From a checkpoint of a small image captioner: batches of 128.
Rows from block 9 of the text decoder, named by matrix and row number. Each number is 128 + 24 x the weight over its row's rms, rounded and kept within 0 to 255. All counts start at 0. Numbers have three digits each. After the name is the row's rms in percent of the matrix's.
# proj: cross-attention output (decoder.blocks.9.cross_attn.proj.weight, 256x256), inputs 0-85
proj.23 089:145119090104131139151114119157152110164114118112078168130140139113095135117077126102126116119099145149118144167151104110119108097142106130136120109146132138149084094112158147141135149098123100158157128143119130122139150128122129144167117112159165095172149128
proj.24 090:102107116122163138142128127165127093113110133117136135075145109125127110141146162167134131141127108109123149183116136125125163121102129144099128109086155144139154163154088119145131099162137157119148151116129100151137122151153117124111141149122153152126088124
proj.25 092:114127129185101131156168176103111200118127152158128114114124154127197119128175123105076139101188099079121118099125085127145122113128150112152111119153147153126123146121124151134163085110119139103128100117137145150116132101172108129115134118129080164092124136
proj.26 101:098108121121122133113082141134115135166122122126139107148165162127136099162124147138119122091080123136157133124107121100104150133133161130137154141117128194058117098137153176095125117127157100123114102111146144111105163128105136077132166139160132116112108125
proj.27 101:120086146145140112142104152118116100115152141096146088131133110098168135138147120170131113109154130082111115136135134159155119130111121120113140186129128137179126142093166137129159143190130148142123090143123137131133138112102122142172126107144105160132098098
proj.28 087:193087114130141120135143126147105110111138113137103064103148139106151155127130120153108105133136121124124121126112103138151115125091142092091149123092148125112135188172176093136146130140132146116140121117111102122107137097109126161179117138136132112110128142
proj.29 104:122160112064142144122120095149140080137093152116156168169104146131106136104112149127152116174091152142136139115143111069157146094160127109120121079136134142132095106155135157148113153164122124134129143131150118100129145109135125166129099156145156121179152117
proj.30 094:112105117131116144107175120119114110087118101125172069105117103124116129142121155118137118123110135085140139151133154091130152113116108162101177141137134112164110134163155145162110130135153136144126163135106135161103112122147113112091129098118092131149132163
proj.31 104:104139170118136161173156144152131125184144160108107179105100123155163103159123113131079137142108122096136128081144139126144124131164138154091126117119160160131107128117137143150164098143137147137128136152130126112117098138113115137150120138174128140088089110
proj.32 097:130147169147116124116108129099139099114139148095146148160105155138132116152115164151136160088154086101116111091096100098094107149101108140130075121071151121134121101129098103094113105091163088133121119136143194129102114123081148133148147170079141132131126150
proj.33 098:103146078132144124127107112121150099092142130126134138108163089164087130110094166133141088114125110136113123123117139115121112129120170090155122138137179116106129167117163136118085149133101119113152111138149149117135162161148126113159141132107141133134128111
proj.34 091:117084126139109160143195115131112145129149122113130101116100106139147085125110125092126125135121158133134106129131146134148152170110076165087122134111098123141130147108115139131137120136077128144083170100114076119112125154118153102105100153133095094127141085
proj.35 154:133162131131149129118123101109069113108113117105070106097144136149165109100115065119144094162132152109167130120149090161153129116132135111129098143171115126140119170169151162145137131131072111122124122120142080122140122111098155145082089125117167069130121164
proj.36 104:098138102090145132146112187159119144179110115115135147139138089148098125169142143120131149166108141147143155125124153100142148109153099142087137111156143189141117121135159162112138148117131095115158139144118122117120120121125108120106138147156146130152136117
proj.37 105:138108103120154131125119141141151186184166180111135150140131169116144137116142148121122170082152152118116127125134093109100138125116137176120146078144114136094125085095112143137107137116179127121142083109151124113112124121151108120126117132129174162129143156
proj.38 113:088134076143130160104137136130107147165137142150133199134179160152154107124117143135114118107136116098124097149090146142109126150167112151138146108146123161109136121108130155089081098110140151151138126129141148157145103146143157102143113132142133142080151131
proj.39 105:167117151098107124169096069120158092155117094124123142126172150121141101099118078120124107127085151116140116115122084125139118101161116134088100151171075154104113124166165169115135168139111118114160097167104125079108123094080129132148156122147144119139119130
proj.40 098:107103117125131150136140135105122137168124125129144113155118125179119108126141181149103146156139141133126123154147104089101135162113124092150093095129116128147118138141103137105119144077150132112114139134115145128122128145150123092143150141088092131141153104
proj.41 100:156094139137129136166142148095113134119146108119138096143093157096104140092103092111148130165128167113140161125117156163156100156111124120156158160122118110149143165091129130130138112125104134129112139123096123126136116104144114107137138134108139156125122088
proj.42 091:153111148133113148114145095121123119148091138125141163159112110145122133116112149124117094182148128156145098130106122134140180133158144136163096128126126129147151089138078122113123134130103131150119162120134152122095134157138118103131141132114097086130146139
proj.43 097:134155134127127129087173135098093113089132092126097140115105112131163109130135145114119200206162141158102116132128111175102122122123105131155105111098061102137120165128128066177163109146102139120088126151132113131119131119145150087143102118140085166067128140
proj.44 101:098089104087157133101122066122128081160134104134156124109102121111138145125056161129141136153129142097144115146148154086147144126142155158112103143129142130164092099111121147127087109115107161143148132130100114147106112136126133119166120159127175097146149127
proj.45 106:119130127122146128137148181123106142125153134151159131112132144142124135144158099138090131116166121081121133098105090145117104135103133184124157097147127073098171102155094137142117091099114133132134124115166129142191104121102118156118114119157175136096097115
proj.46 100:106078098115094133112100150136141162183141123140157158178133112152145088123132138128061143112133142145120130135155117142102079120117115162153129117117096140103134146087125156150116126091135122153140118151111125143167103131106148124116127117126107131118129101
proj.47 090:171129116150130135125114131121133113105144109125117068125123109125174141124148105169125124108104149102171120121081120111094110156131128111149157145098134095153108123162129151098089164111116157156102147120095122128146128122112124127126162104127091130122148113
proj.48 099:122162132118144149117161123144120122090155111118117146138131107130113099121118100153126087168127144126135127130127111148150105099099163118116048120147077106128120150170146131124122106109096146154122144127110114134138142120124130109140101126149161104176162136
proj.49 108:168126171098161100102094109147154106112104120076133116130062132094082168123114127113138124161108124136120105113130137140138145128097126118163119112139134124145146150132104080118157127141152119122113178124148124129125143111133110126084167146063113072161184153
proj.50 094:131162172113097110137149119137162139140079175137150150115101149121142123108120064107150096164133160183192131091156128122144158115161138107115125124158156130137108096137107129141142148112135112148138154134144104082096113140105154122101111137108134159140128127
proj.51 102:113110096159096118131149126089122131089132165158147144154157197117126152150112176120106152113154097103097107120142133113081116172068125139145131103129163123091106138165095150066094104102151139111140144148154167146161107096128081119146159152109128140098125159
proj.52 090:139146140097155145120169110097112088138090136111115112127125140091140095137131139135121115116103115148150133132115132111141143086150114106136100142123160140124132150143125115125099148133119112133157151157145140127135153140116098137130134152083148110133128080
proj.53 102:146112180170139121125113164103131106154144137098110089125109154102139080165136137123137153175145143177132131108140100159113108145123101106142140139122134114152107117095150108141173125093157115146122128159123153124120101107121123107134091085114143126155133066
proj.54 084:154136148110135114153104134148115152161139111102107120144165160138125124122126133102104142126142110106127114141122121126152107121121135140113140131120122136097134131133137125134154151131123090137138089118139073126136146127117128106078172109199145126099148101
proj.55 108:152194151107110134143129136102171126182150120127139139140121106132112131129129121125120119138191133128096151139134096146147141081136120135128068060115122133114124113129067134141125107088161131107133125135144093113153106159117137149150098138133168112149139149
proj.56 097:141154139167120158175163133139120198143145146139109134112129127156121117117143163145120154153141125161132172114118150124152165142097113140112106104112150152143140136091120154111122058134168140123133112134128114131156116114126117127118090132170110138136107155
proj.57 097:106140144136128179126097133155133174125151124094103108110097122119178097152134099126167120153110122101108142146131116137108125109131135140124091114152125141116100128071146113115156096136109135138165104147121093126104115104132114161125086127119157131145134158
proj.58 106:110129102157155144101157148136165136097137123122147166120088125153110144157145115139149128118165125135126094083112101134108101095119113127127107115115111065121115133117103136131130119066115114132118129105160107131152148139146174151085113121141160141155132135
proj.59 091:137120112101168120107134093160086140114103140099145133085102151123103151119108138109113115146120117083137135128143132144146128155136137146146138127125173137151131163127104109140152116162132141136097148105166145130106131110099147114128137151140124115107149144
proj.60 109:094123085090146157206126101186136150169134113130143164144140123106141110093103111170158143112092144129109122120118129092154162114200153118132135135131105149089132099158153242130105111147105107155133134109115143131140137118113110130116108116129124134151126112
proj.61 111:170148125147153136109094107139104118126153101108111131132115124104152139141103089104159132140081133146168125166110144110125119150103127113085145146114131128140116157113127092141124146147122136100131128143112137142106155108107094106156133126120146164146101106
proj.62 114:157132173162121077136100116120117102106106099133153104165143153070136148099147094107147114138136144166107112125130147163126116156133115118145139161091160086162118154162119089111140136115149148079115170133105126131098127146122143127133136133090113133152099118
proj.63 090:132131079171136057089141117095122155131150098127125131097110188105130143153159166146072158108134110104083150103116102127088115169105120143180091097122150108104132158122096119133128125133127142084089088137119137127115136146100112138148162111121152153098112092
proj.64 093:077099118190115160128126152144142109100138157144182141112134164146139132114161151160063134133122102093081136145130112170126122094099108159124111110084192139116133122083115159105104082165129149140112097133108124156138123137153121119104128126091102138131120102
proj.65 100:107171145114141141184151102127163110121130126104144152127159143107132115118134086127159139115139132138118099138151125101141144104162166147149076110113110135096111133120120145136093115115123132145138160159136130131123141130102141128131126109127216111149140160
proj.66 094:122118178107112121150102127138130099152154130119107139138108146124128101149146148112152156101121129082095121101131103183120115090124117132160104084153134147129104110090141125136161097058123155171155133097148107112152121102109160146133133123140154083153123122
proj.67 087:124135104155075155116129163132136135170153134150111135151138137164143129171174130156089128102132122108097118135099132094110101147113132136140115113117161121106094095161108124132157112132165157165112151146119177124171163091150106143118179135104133165116158136
proj.68 082:127143130134126108117098136107110081089138138147131072116136138104146117150124066142150111147146138121142130153111158159169074115102102095157137170140135128137167152114135105153128129132074146106151102120125130113143150123137130111111095129105063140110168134
proj.69 084:117119182058177117141092103105120136181140144083104152145123137113114182121093108182112123139128124105126130130144107119104116133080134101117150112153096132118121080122110131120126157141120137126132130116147144110107104145133111130151132115145125127124148139
proj.70 102:144135184113157090147082113126161107124132088085116121172116120107071145126115139157160106111127121187147138117104136101127113132148127085155128128138098108128151136151096119138134156085139122091134174116144141118126121135135154118114169145101136099131165093
proj.71 094:108080106096138113171120131133128122167152115149136136102128141119133100093132082110103115121118115099157125100134177129169113162115119166137145122138124133082102125105111140128113145155127083127142147122100122154165076174130132150108136111093117155111104118
proj.72 101:123102096164115113128132103135133143106149098171154126103107132168105149142159121097114163148159159106103127131109084126130136104112143135123130117102076129155117117161123141097110088123070146133127121117118127152107145120166107114147110094132134103111101140
proj.73 092:123108137137105126132118120097099137091139076130083060131133137078097120101111092123137091137130136119121109137148120174152115130096113093129185180151125135130114159145118117129132121138129146102108136116138126151114135095098187132150086092091125120155129094
proj.74 085:096135145151088127088122123116116104086112118102102079130104084133148122109094179133177128163111101140092152161113135114138143159108105131119152152128120095137124115067110157107168145163118149157113143083135126110102123148113121104132150124121101138134115151
proj.75 100:134173125099129126107182126160120153111115148106149166151123165117128144115113118111147138167138139155123126104163102105126127098137136140140091121120140086137135099150118130136135144146159163149174092155186089092147143149157092164168113155146160097128097124
proj.76 153:161113166106133100117110051114083091132122068094090124135125105095122132090088102118168093124133165148168128084147114146130128140148128098166118170175095109156109145158161140106156176117116102119131148122111103111142147141093141144125126113118147087172152146
proj.77 098:155132105117164175110124107153147106137130102115096127147165101142143115089120166149145113067125159137166161108151126126075148149149123117106149152124129173126159103172115170148108182144157158137152147131108108144110150101110153156120132093111138137112124144
proj.78 093:091168202119132131138115133155145144140113085087116173115094117143109120100132145145119135157102137162143097128168137128088192089172109111101127117095135151127133111109141156122119154116137140128116101131145115177127144140157120163135076119110135142088118144
proj.79 107:146152167126153115120146143125133127082138129139129147117095122129129107103111088092158147131133142123119148121147089145157088085108133136088098116143123115124143189130161129170149096130120129125125093146132119106144108109132113123122131127104102111148120138
proj.80 092:144152120101162131173104116130137138119111106087122101154140116112080152092083131124157070113137138134124090188153154146126129088150135143136146151127093106098181119175141167143141161136093150100200135098111121105139146117144119141160086119139158128139130141
proj.81 094:155096106139154101136083134128076070127124103107150130121178122117136141134107102122135074120125096133129115173172105117148127111146149119121129160165113134136138120159170135122150190094142160137190134132077150126123144111106148141133109117129142081103123103
proj.82 101:125117124087131121134086097138144138111119098091165120117154137109145148123112128118166063122107144132183122140159116155148145116154172142114135141137094118117150114156161189098109146162093109109140137164085102118098121138115149144107107104107131105147148134
proj.83 108:103125067126127167144117156159180123154121192163160128129167154184113148169129163106107134084088096087082093161119177114134182123164138149077123084128154165132151091138111138129101123171159131164146148110134166106120124120171106123131136132142150147109092096
proj.84 087:096106125135118154138125163108086137102097082106100058090147125137134132132132134105143140127140160097125124144169125140188085135098124122117196131085124137138139189099105112105165096137140143114129113139103105147145146120131085145119109135106101157150137113
proj.85 106:194070118168158098125122108086102141086127129138105123129113132109132115130123105154112111114137121122112149104128123137106161116121112117131149184122138128133130177149164145124111165154100112166141139120127133113147105127116153144179120139119160147108147142
proj.86 097:109121117176164148136116115176098168145079129164126154126134145200114097152124138134079105114124097107132121129126105157141145132155141174091122131149136131130120124148147136127138110152125141121118099088132135147138119108143158117071134116137135129137089124
proj.87 091:112130107149108166144120151137132167155125126125164108126144124126117115132146168121077152107126149096099146122106154108142170106103122115129169144138138123137177140137114092147101122102148095123134142117125166179139130122130150117132173154132095147126124123
proj.88 095:123088153134115137129156137124124182161108153110143120094100134130103122140161121146113123150141142097112119084113175186146094122124135135116156167104100127145143139111075121174143096148109131129095112117139151129126127113149146143161113125135137160108113078
proj.89 092:078162149111131141153130181135112117123126137120161122089133093124102109127135129172125101140106124124153149126095115135115156106153118124150150117110128148150162149089125130115077107176133110146109101128113106127110129155147142109065116131153142131137129105
proj.90 089:171162145133095097103129138077145150097108108155120095120123176153141134093144096089110106171156104095114155163136117180159120135118117111133140158117125061123125163135143086091102101149090134109164193169129145132135143148106128153124141122119168124154088111
proj.91 102:146139112140126115102091153118117087112145075151142128168133095107121115129141118075111148093142125152129104174131170121097133134132120117149124161132119120108128144146113139119104163094171108081094102096109175123146149121133140090125163103137100149175159104
proj.92 099:125130123201085151122169097081093131118118148150099086138127116101152099122168117111099126129174153119127130126121101160115122135121115136166160126171115108118130165108131148115125141093113145134133122089144140154147140107073172108110102145121112102151153125
proj.93 102:101172160122135120100128077100106089112129111133095143146135138145060119122111133129170079166117137138156121119140110149146124115176133130149104112120103110120129120162120115134137157126099123121130166140119118096132144140135166107125101133095150087181151180
proj.94 103:166105134160139146109134127125154156110197105106141121119083150094126120134150121135147159121161129081101141110121112114135093135106143163101109106096106084128126145113108077127113106144141157145142111159134130121124116121121126141139103091170140110143141165
proj.95 126:142105170174152076088103101124099109114112110142107110154118115113099133154141113136145125112122145139138124120105162136101121143133098099166155159123141127130106146124103088088114145129129097122091152103111170150131126128070151076143173114078139128137149129
proj.96 106:154151142162123101144157097089142128137105097091124111173116116107115157104130068114122115126153146121152132140136114140122109145128144058164100132120135115164110130128177095122159184104134110111091140121165113117131145165086187138140135167102143133143149129
proj.97 085:124108095117147107128189090091123152109126133151141119121084143101125156128120130139124135106107145104117098114122164141127107148099126184117135173176105117157133181135115091126139094160113114161113105123144123098170093114133115124113145110149120139092126119
proj.98 091:142115113092131142147095149157150078086092147140152169170145126159088140122097159127170129117111113110096110163133126087120111128139125146144100102119102112111167113146096152107085124162174132118107134131099148118134168138137107149139145131139140175133128165
proj.99 100:137115140170158107149095118152105145158086126078106130120137121103152113114114094121181122102069106160182132153136127125100154154125168098138133138141105169156113124133163098126101129154160096139101193180121128161109121142097149105162149114142089153143107106
proj.100 094:091113124098096159175127169107148139146146136162181153156123141143127136117167166144115117065149108119128106128112111097084139135150140115141112095142143120119107106125131134139123155085155103131120163123127119152139143150068148108151141111115130136126126157
proj.101 104:099152126153150141121122143166130124132151131103118139127142149139116150107148125117132129099111125114139136147129104155141107091150153104118090121114098135138120127118122150117118130140133133164108097129163104101143122144110142111155140109116168119138110134
proj.102 101:158148161161123116126126078065121142137153104104070121125070089093107152104117120089104134137174153131133167078124110131122106161105075104181068147122116108168106174137105115118153118127134094084124150073136136129143100117124158130132144118116141108139112134
proj.103 093:122148099095174152124131127094159115143134125101164139140121124124121137112100152120176091161124146183111151150134142117177130114143112091104087113097115138117123118170095130140131145161153135143167097110140110080144159130132159131123084125168132105155100111
proj.104 100:158097125177105130097130127114131134119120151190130123143122102119129123136168127186154119118192151145083150120162136168096116181096121104126127155138138070145163124156105076137152107094144133093140100120126140122139143144118155125108129119147109137130123141
proj.105 096:139163138061118135132128137114127116150074096129122106107127101144135155109100108144104142130096093151201150138166105109128137098152147125091129081075159104127137088152136132144121148146103153134137162125102111119108148106140107112128098166125110137171111132
proj.106 119:127133123130135120098116082091153108087106127126125115159118125090118151133110101106140092116122126113139130112158099110150090161150145096155110139122100126127134146171190108112115136157093106138144132127128145119133127117139139156166128084145148069152151137
proj.107 092:145133103138087125080139137131124174109165156144126130114093131142115133133148115115135175133162128104075142092141128118137101142149115136157129085117151112144103193100088121121155111100136138146095140127152138129111143090078129074097134106156129132119149157
proj.108 100:135127128133116151124133139152149102147146136139108177134106122159131133137122188131115161154110151121118168140120151121103170137125099113107083085099120124138127150114090127123112110131173100145106153136111106113176113182098099074103091130171126114134150130
proj.109 102:134122095146141160148098105167109128118125131122151158156137147150144138119137149115141092124086130133170165168163098090124128105142147136084141143153127131084107101110175165124124131170135117161187091158155128125165147135139077144128115147129178134114138143
proj.110 110:137117105137115136128143154113120154129137104167144136157147145100115169121171130142129141084172103128104124148109148146109091126101132121143120135098152107145160106108096104127142098116161128135086105123102163135161139141162118107121187129152119149118072080
proj.111 101:148164121122141138149142135093107135118103142140148120129116075127128129129156149148139126152154109135124089127071172103163145130127134147108169122153123093130126139116108119128158111148178122123135182120135118150084165107128132110083097161122061141112111129
proj.112 096:115127125112115111103139084114154124123119132170153118113141077109090160098116138110081131140177135126091116148131169141122130158063084151161115122090159115128115141181085139140127075102133111090170188124145153109147111151138168162127110150084154102153116099
proj.113 093:118159154084121107152137101152155147186156139121121166104127136145098153159141160125128144127112143188137131097138089135100086148164115112127093115095146188120116133098126120135128143110150135132158165125094086079108124118155117147136149115124179157151142130
proj.114 087:126130100145113136113133155145147134147153161143130170154233166173091163107134139151086073114154159178104148144108110153146120143126115182140141182085112123113128128166121168145145128097159103123116112149128144125173095129167106156128149120112133111170135152
proj.115 099:184105120169134120120095137101088137099177128146080125148126118134156153155129126143142141157131131102105103107130112129083135161114126116163124176122129124129109186118111090120145116129134148125109122117124179141111118104126124120111189135107110136075122090
proj.116 107:089128107090132167122131121163157127167128144098137175107144157136144138141145157133124103086117133126087099135134099097111112112160127150102126128169068138105131111125158170131113153147104101172112117139134127120132111123094131148106091097153143142134153151
proj.117 096:132110136101156160141132148168137107144117117087145183141196121099173134101126133122146092154133143150159149142136101088108129090143149128125137096139097136143125083127131142130101165120151160119136135097088124143132157129142111109079107099112147146164084113
proj.118 089:129122143154094155155136089126116117134121139119141097132063112123155153141149154153149147176087110128100130157106149099098153145108080135120105115081131141157084104098116122136116164134166158124086158142150157145087164126097081116119145123135085115128153097
proj.119 100:142153123084124135141140116161143089160146110102158146144090115128136129102158154139130146128103101132148133139084140106128141149118104131104095105097131112140140130083117112130096138153136158158148132147126122107127101133151106139127096147134133155103103158
proj.120 107:119129111111137119062112143109118152117133120126139166138123141132112134123136094141122129104139172083087121127145140151124087130110150140132101097154112142134114143131143127125128142118125118111157098110157119116130108081142155183169099132157134141111128140
proj.121 094:110077138151113130157140106165105101115078155106083130113134137110157113156099118124121115127089149130179117111127146128110100135127109099145130138163140094142095161134148108134131109171089098090079148100098095150133109071145103099122135134110101094087147121
proj.122 092:127110114138121143145154134124128163105128156148092101119128088129139110137135113145121114119136120060140101082124108157173116138124134171106129126167133111133098125095151090122130052143104170119148100128145125128110101128113165094106130136135107124107134141
proj.123 089:146153194127135098154107100104149097148111105100121117170117071108086182123120150121159072108148124152174097130126138123126135144145146090145116109120106120132112110118132109121182200097129149160116146108095123124090138127119108135120116109134134142147149137
proj.124 114:129117125074163156117091103137117095155138086121076123115141095115121122122122110142158089161096186129130140137141141112124116096182142126136161165170099112120124149146159163129151170139098122133127110152106097101147153150102138148097078124138151072136141137
proj.125 095:141127157102128147136118100113136071157081120115109124137082086113119172135135129133126133156091108146162090159152112134115139146112113085138110103100158126165116101131085109129108160134159154142198176130126109126131079124153140108105140123103114112130133131
proj.126 107:138152120127129099111135128115114130146132144128148141082080120118152128130099131152114171143111156120085145124142131134165099122124126159118122093110124134121124119115128107114110129143166124114104183143147119176041121113182102100122112163109093175133065135
proj.127 097:155140149147121119137087134103082158111168104134125121107130106133122168125130093103151108095115088124119081098139148154105151131121141147152160093106116110170136158094120154123101121122132159098135123103052141166170139119147132155117113118089169118098129130
proj.128 091:145127139090184112124140133155136124136095135116133132113181169178145129135119127119094130113108161134107121130129084120112150118164120163109122141170105168114139101126148140103129157098147106119128122104114125130151152103130134118095104141113116140143152188
proj.129 098:147083156105159124173105097132146072138139132121111142115134143074121136119084137149096148145131093165133145182132132093093089109134113148143131135123124113119141126114138155151130143146148131096154133135120114097128111151095119116167134104110161143157093150
proj.130 109:117109128136123120075105121133155110094110092138115130145163142149095185119079151128140103129104130152133103136162130115115098152129128128125148130091149106124167124162106122065110146112134078139141143104128145146122144134113113099102094137090123100214118129
proj.131 097:165138117154128104160134133127150140125151150154131142114156151152128125108090094115131119095143130103170131127145143128163095134170146102115127089147110137126133110112133119138142121129119140134136096122125095125139158144146111152144114093143181139119175131
proj.132 090:163157162147116143099178136129099085110183108149144128143117111117116113120158118119127166147136107146138106145104127112132093180091088107124115132149132103164108159122088131142181144115097132137097181189164089141116118143148109123161180128114091139102081138
proj.133 087:148125106129119171128203141152132164149149163130138142129102145137097135156134130109089194136152116144065135124171143132133135086116116165074098102085131105126137128125152138151111123110138151131160164102140136121160095129134094125122110151125105130094079109
proj.134 098:145150146130124115121136151110108150107101099091088142133114136068151108107115106115136143158142126102147112136145119165170101134092130098097121169160136094107149133135112083126122139164113174135110097129147157137110143107136153149115125118111119079110105167
proj.135 084:130135142145119092092118145112119112103079165130115125106097150097110085132122152101136108156136103180125140166133143157128107165129146110110112123140144169139143129092116110125122159133162118116099098096153121062155115134111125135121140112107125107126109073
proj.136 089:110121090119154121144142143155169119142128133120133110138116147190103130130144110136124128104120159131085135139106121109129157123133157141134156070173136163110123101120144123102100115129122116130135105135146132124110147110124112147153087151114148097119104134
proj.137 093:112130138129138133130115121123105113106119186149156155139152087145121155132137146095134097104129097135109110136181156155100108111143084124158117163128146135101132110159116103139103168095129114122110189100126142092131152163148150143131137148160163130159144075
proj.138 098:138146146115155145146119115157166104146175057110125126184106147119129134152110134148165134126121136160135124141133102092074186106122099118138093113160110161138124106122146152154122124089140124130141118143109077099123142090153139175151155138111143126165116135
proj.139 086:154138086131114104078122137123121145144091124147139112103126131120142157107118146146107116166118129161161140128122140114135126119144165149101150113117155112181155123146118145155062110128148171113135139122150139124084164157119103113132129128102125136089091113
proj.140 100:128115139146124120132115159117115136071106142123122117132137157139141100124154084115131075193114120145158137111107103144161122120126142145111135079157112150137154136129175111129157086136110173109108108114129080133156120136138138149134075108151134112160115129
proj.141 103:109134169140159114170130131145117109154089158105120162144128096144110127130139132137151121148092153157139128137117147119115143109121117083102118094111146133134106091116167126144111163097172079136119149125128166149119122123112088139089118103135158125124156117
proj.142 087:139141106113150174137140148099135175147151150189168129102159136170136135094127100139088103103138125079077124098087149108114118153106125226107112103133134113082115117147099166134141091116127117133143123143101144163166133113161097136134123112143154146131117163
proj.143 102:113138152112142120158102135175107107181133128108142121142147101154080154105161146140145107055113140152137131136174152123125114117145136120148131083122141148082155081115125129148068182127157116136142162130150106114092100147144122118155166113117124150130098138
proj.144 100:122173166076164116171088123153141115148118121106115106125102140169110126086123130123161145144078114156123130145102087089136183128146129111116119107097130152115100107111112136122124148156138143170153097172155103137075165139121106137151074138121148151109146130
proj.145 100:145149145168148117154155152150091119112105119144113129123120127125099138111125158145113119167127107120124168133104129147128147142123103106115137144087160126151152133102113088187146161157152109109117155118130115169085165173129127077112125129122092139132140127
proj.146 105:084169064097120179128118104146127154137130135144129138100113154133174141130159131097125131126146133100136144120144098151121137084135117174129119121118111157095148130108128150136085117122081136161130108129146118139147122143126115153093090113160128130138104144
proj.147 099:108113105167111114107113122133128159092133155156107169119116161170104092167147126111119134168147159107101120112127122152101092121127139127162104119131142117075116137107104151110090140087153160106072115119133151089135130151120204125096104123129133118094143131
proj.148 103:096121073114169152178061114180165147214127110113121143153167083143114134099100131159116119110104133122161143141117116110115175099152150111117135108142107188086159119121137181133109124117144099165144141161125097147131142113084096151143146137157107117105115107
proj.149 093:127138134081121171096116143132138138172122172106137165140176137141099110158159153151149120097093164145129139165130155119080132128115084139161110090115128143112123088127119135135109157107126151150137153158083111112138159141120073186124107118128127121113122138
proj.150 105:154103171165083107108131159125111158108131113128165122136118121121151106106154173142096146128123109125121118126108168156127156122150123116165131136127168080129149121117101123125142114088137122079093140114122116154114098116156151114151142123118099144120098113
proj.151 112:153146182126125095125135135121134099118093113144104077136105141103093127107131103119135104186109148159159153142142105149144112113156150093135079190119143122167155154155107084119149131072107127069066135100127109106151156157108168104098101135114118090115164136
proj.152 103:159118119136117123122097097122115136140124114151093111155145121128115130137134088116150158095131116139120121170106140107119087172092134117149170136115092139138140160142128130105140138120137121137088153131112164151112141099129122129177168103082093114128145115
proj.153 106:107087088143150145124127151149088152101128190145153103086194139152129120110125177124109088082119125121129118161127157173118144137128132155135168113167142126113128099122143181143125106106145130122147117081165151143153159123141136125120147126127113134105139075
proj.154 103:123101140121168106103105087121115099129110121123133108084141101112160127160124082134126109140101083123162102104140132110169165095126143113117175144135157126117103116149154120135111128191113133126116114123116098120114119147079135130144139145103134089110114138
proj.155 090:107152089137115166109101115159167147109145159104147156136092127123142189079115181104140168122144143135102119143120128133171133081098099138168140088131135133092097117137143102134118105126148115131126109129161108140093141113151076127179124121166147133138076158
proj.156 106:111125137144098107129089151148125117133177125134131142114125155135122098140150135105130167099161078101120104133129155147144126140127116133138115134132127147111116107103140120123142118122158130144124126138098136152107103115114139171175163128119154166136097106
proj.157 096:136133096090093160109077123151176103180163131118175182119124104120118146150121176146135158104119144146131102115101117091094168112122083112129151140140130171143125110142091127158107125127160098146157143132097173148115093132141091119120129110124131129108111110
proj.158 089:156131142180131137134168132094073145069151142159105102134120137147153089122169193120102175099121121128140152123128140117170129128131092125122116136142150108138112147095113162099145111161124102133097147144110126174098088125124128108126118141106084136100102124
proj.159 088:069122104116135139164082118162166101151091115095137158157163157165091136078104138124108109134086096125121122129148123128129190099134163105167133142120105193096145103112186176132082142104140150164145125130153138130129153150134134126156123124096144128141170142
proj.160 094:139086069157097145087114167121124181130114171145128153128104184148190147148143176109142178110155134113101086117143123139121110121142119130163079121136120092120129155150115105126168110127167142118137106106112099138105156120111134108139132157098125142160131149
proj.161 090:080158071122130110127120079145169134125124120138099148088142137100120075133108088105147134126125140086118126143138099134147063141105151115154153169130120112123120089146207131091141117145087112130172135161079142124144131121138125143143130098123150150127110125
proj.162 086:114082145132103142102147117083124124105104109180134108094159147111158148122098075109143132158134094118128121146132146151151103172096131140108160141143091115111174167090120146109163125138083116099139147135089094126084105110156123089149147131116103141112145106
proj.163 091:145114124117117129067159133120095176109173104175131124117078127137130117144147136125120147131162117134083152068098134127158060142140122138142130161129086115178103160146126145147140119138103130133105175150108117149141123098149156123121131120154141153090141159
proj.164 094:134164118153139122139127075108143069123110108079136062141162136146130130126114132114141084132137118140163149142137117132110089114137115111132128123099087129103145133129156099094152143152159158176145135143130121092115159140117106127140131113118151099104129119
proj.165 107:123149140142114121123120152150138119145112110118118125126099103141125131156152156130105118107135094131147156124096161122116132096139135132122146125118132120105140134109123107097133111103179140123119143146144144140096152135144121100087137158149092141103156092
proj.166 092:154134136142110074141126111120159133128106107098138137112145139106117158160137135122108137153124081153145139100140107115129136139119157129101087136127159128118107072141127084117151130112137140139108107133151127131132157123138109101096140167143075133159120120
proj.167 091:133177147123082142145155144109126110151179098173149144141082119145096128116157188114183187131167129180101111123151117117077097142082126126162069109117131111115136142130105088097086159087165123119147158159110158124149115116091138134164150144086113126143112129
proj.168 098:095175158105129157130143154125137122118098130099111174103099118172127091138125113095146144155115144124123149096180107135125084105103118151105141104177091127140114106118125084103166137120133110129123112146147100116140138151124099132147116123151150087151145126
proj.169 103:089095140095116140155109115135144118144123155108141172150170157104126093144150142130149122078144082134159104133089124140093125140153114114147092155169132160115103117141137136111131108087120075142123117092126111123141141152111143126123145159149139094120143153
proj.170 091:134127114105074160125123094121096122092133120167118113136141120141120128156099132149116117155109155104146108158101150175098099115137122129142138168130110143106097179112139115149129145080154154103130189124105162117156115140145098093139128123096098145105123110
proj.171 096:130101125147127132124128101140081132121142127108092104141088171121159133145115087146147153163146131112158132095132096160163144151126106124127123138134125142167133112083120102109122101173113137151091124116122126143107098142144118108103125125143095135128136133
proj.172 094:103140140143088150156106149146168158145138144142111113111130087117079129123180184133114165127125126160087125115112133110104154106132070147132125118157131097137130083117190112149113133097167102092108131143113104134128146134125168123165105136110144126127136138
proj.173 099:142052098170130069120145127119118169086132179133092109098165157122137116139138117078116110111152127110127129072140156158151098125125138125112172185148161143120135120132149126118129091144095161100126148153117124115120131136124145105106122126119109135096112128
proj.174 097:123146171124157133095134113153084093127120090121113112126146130125113112122072102136160082145119115155173148170141109110138149086133142084147159141143124102152144116120177158099114171147097144116151142125119110132116124114087135182139107105087142093155149127